A small image FSQ autoencoder, trained from scratch: 1.16M parameters, encoder activation relu.
Rows from block 1 of the decoder of a small image FSQ autoencoder, named by matrix and row number. Each number is 128 + 24 x the weight over its row's rms, rounded and kept within 0 to 255. All counts start at 0. Numbers have three digits each. After the name is the row's rms in percent of the matrix's.
Before each channel's rows are labels from the 100 images, of 14976, where the channel reaches its highest value: "responds to" is what is common among them. Only what is clearly more common there than usual is listed. The data: views of escape-time and Newton fractals.
# conv: 3x3 conv (decoder.mid.1.conv.weight, 128x128x3x3, each kernel summed), inputs 0-127

responds to: dark; tricorn
conv.18 079:118122094150116134118111136165168171168088093121113126070147122147157120117125148128153153114093111119153092122157132116171135150166158106109093182138152091135127086103144130190112157146062144118165118165120150159136112143143107104147102118146128159084130124126125095131151123122168099123136169129155115138124139123145132160118163106112116154094130117144121151153128136129158112125132

responds to: dark
conv.95 058:121093135090098126106115118193118129121100127124152096109146133143117144083129171125107158112110150119134081108096134126129115175121150111116122113126153086124113101108134109179111136115066135119138153141138146137103122117110104123177119117161144096044143142048155137154149135073147126122111133093125116111134143151122117132124146148124126118127135119128113122157118117128186146119126

responds to: pastel; tricorn
conv.103 047:153078168146106092124144136123155158121099149130155088114103155123142170107177144158149168115125147133122096106179159119148112145155170107083110141137157126155116123142138108142102129133102149117117123126134143168142141130127104104177116121187134128081129163116169126174123123087139134144147140106102132121139134146157130184120144108129132161132150095086132139075124110132139107131145

responds to: pastel
conv.6 145:136138082125125098135124106126152154145132143110125132128163149121142116108106140099125156136155133142119125121079103128135134116121116157135120163134096148029128137151118135092126135159135130137133148159084134075123140139154140132122128131129167137137151116131132144112116132116137115143154164142106147151120122112064168059132119105142121148131138111059152051101115139107131143086130

responds to: dark; Mandelbrot set
conv.127 066:103130118149131114113146137179132136147121122110121125111099131126112149105127166152135156127075122145123082105124098110131118211124116126106081115119143105129122106135120118183069116127089108127106133115121129078129128141121114131192098137158135152079142133082163136136171114071159122123135128075132123144132142167105123113129153153102138148134128105120126116137121151149177131114110

responds to: pastel; Mandelbrot set
conv.34 090:102161135112139135103116110122101130135112137048066144113105111120115131124112130145138133137146091144086135143129141110126117157119113129117171144116125146138145118130120113131126162119125074114165126141103157122089126123132127117148122147137164120127127066112147137133103143114130097101078118084124129084096099131132074154116135142124122074121102084117103172111151095052131132135144

responds to: pastel; tricorn
conv.108 098:152138122157128146138117090084121109139144136125113143171151118107103141126137093130126130146117116145108113150143084106078130112117117141053142115087150093097104145140158096131132098127113125156122145132104110088114137126124133158158151070154132121128143133111116140158128140131101136121137156099131080144119129114078133120129186130142129155141118049122146106123156138116146069095168

responds to: grey; pastel
conv.27 098:130158127119152111118132123093122116140255100111101129186136098132135134122101096134124149180106108135121123182140119118123141105109126138081119109126158127126098161132124126099108103132133132089134134135103136128131161131121142084093105120090093114163127141116118123139101128116103110124128104089111125157130126128120144096134152119116126125171113118111097132118188151117092086129135

responds to: grey; burning ship
conv.100 116:110114108146085165145114110176104132148125119119127135104146144120111052124144156080143118111181145127101137099099111140107155139086153142164147095101067091132098136136129146141135092153125099129123119151114084123131046100111123130113121117126182098141142115151133120097117132152140117114109120131139126136127122124138111135126148118170132142127119141152178089118089172120154131133122

responds to: grey; Mandelbrot set
conv.83 194:137136139125116120127120118133132152127132107129146124133127137141043147117126140096115137143154141137126132128150119126132121140124134141121127099087118096020139136125101135132122148149131137123132136133136131013131144043089120120140085107139138114128137124139140128140130111128151123120124172126088094148128132118099133137123149128170115123153136091123136064117127136123142125100134

responds to: vivid
conv.19 082:104170148151172135133125123101136082090135112121090127092119109124136127137117145180125148130097101140099147124142091142141112134133106116067134122138163142154099119109140135163124141145128110091107118115099174141104127135138149165142133115152097143116115132131123115120062127074162115132134157111170114137100156113190128091123154131094104098095138136119116133163126133093132089177106

responds to: dark; cool
conv.64 096:142038142088077138104140132133098130102119147119155108149157135128154121102135142093129167095142154152105102118119116124118151143125146139132136116134132113142142139118136052134139168157107158165140167129105120145107125145170122105138155088136126133091120125113159142144157150126120085157115173089125117141145132140169125168094186155150122164122142137142152119139122128106152131155138

responds to: pastel; grey
conv.91 094:140139126128147142130140140039124122144172106129135123164133112120129141128125089137116109158133118132121119198130141133114111086129131117017122126116149103128131140142143135114122131129115122116121129117129147127128137124124144110107129123120109139151154120121095126150111135151097132137131120113137112136137127120132145134125141137125132133166136115131130120135212112133093005123148

responds to: grey
conv.67 085:134150114100137089133125132082122121149224125115127128183151118122121124139106088115122132178118110123134166169137112129133125087133115124109130114114137147109119171120104119065121133121181128100148126138123126110130163131118131112080115115084098131213123123126105118133120123117083128122123110087076132146115114123113147126148124126124128113147107126082113118124166135122083110125127

responds to: pastel; grey; tricorn
conv.76 093:139116129140125096134144146060117192163142108114118115142160160151136167107146120121135152137089166136135126134123163151123117101138144166078130140149136129109139118148155102112103099139123159113147128143160136147170137139154147079129101085139108123116163139098131160202113110075132127117122119158127137129145129123131152107121157103112164143149143103096135111164141158126106066144147

responds to: grey
conv.109 120:124129154143136109145147140160145136118179092117104136150130123131127134121119129081119150150101126131116135148091129143121141149128128115090135129129115112112111163123092103127124133133142151100139139141140098122129139104130124113138029013128135114167108126130143125137117121142139127131125143129088076151143157112117127098136142132148151122188120056108130094128154162136149112126106

responds to: vivid
conv.23 114:126146107111134042141097112130103122142133133135147130153146128118108129153107149125134152134144141098104158123151081126115130125153109139161140092163126168101120157151010150088122123138158125133140160143134127131122141122129127140091097166081145126143138116152153105125136134132129118097131117133087221142114100121135124129137119133135132105120126149109123137110109140125108150125103

responds to: pastel; grey; Mandelbrot set
conv.45 133:115135150109121144119135114131104148150130141099142133121157121128101094123106109120119125132135123098124120121158104116121149134157100114095124126121097115107129136140109095117094109166123150110156122151126103105138133084108141128135069079113177107114132140094130134124111113070152118117105114145108132154136134114125138114123177115109149119146111001096135056093128135141134112141102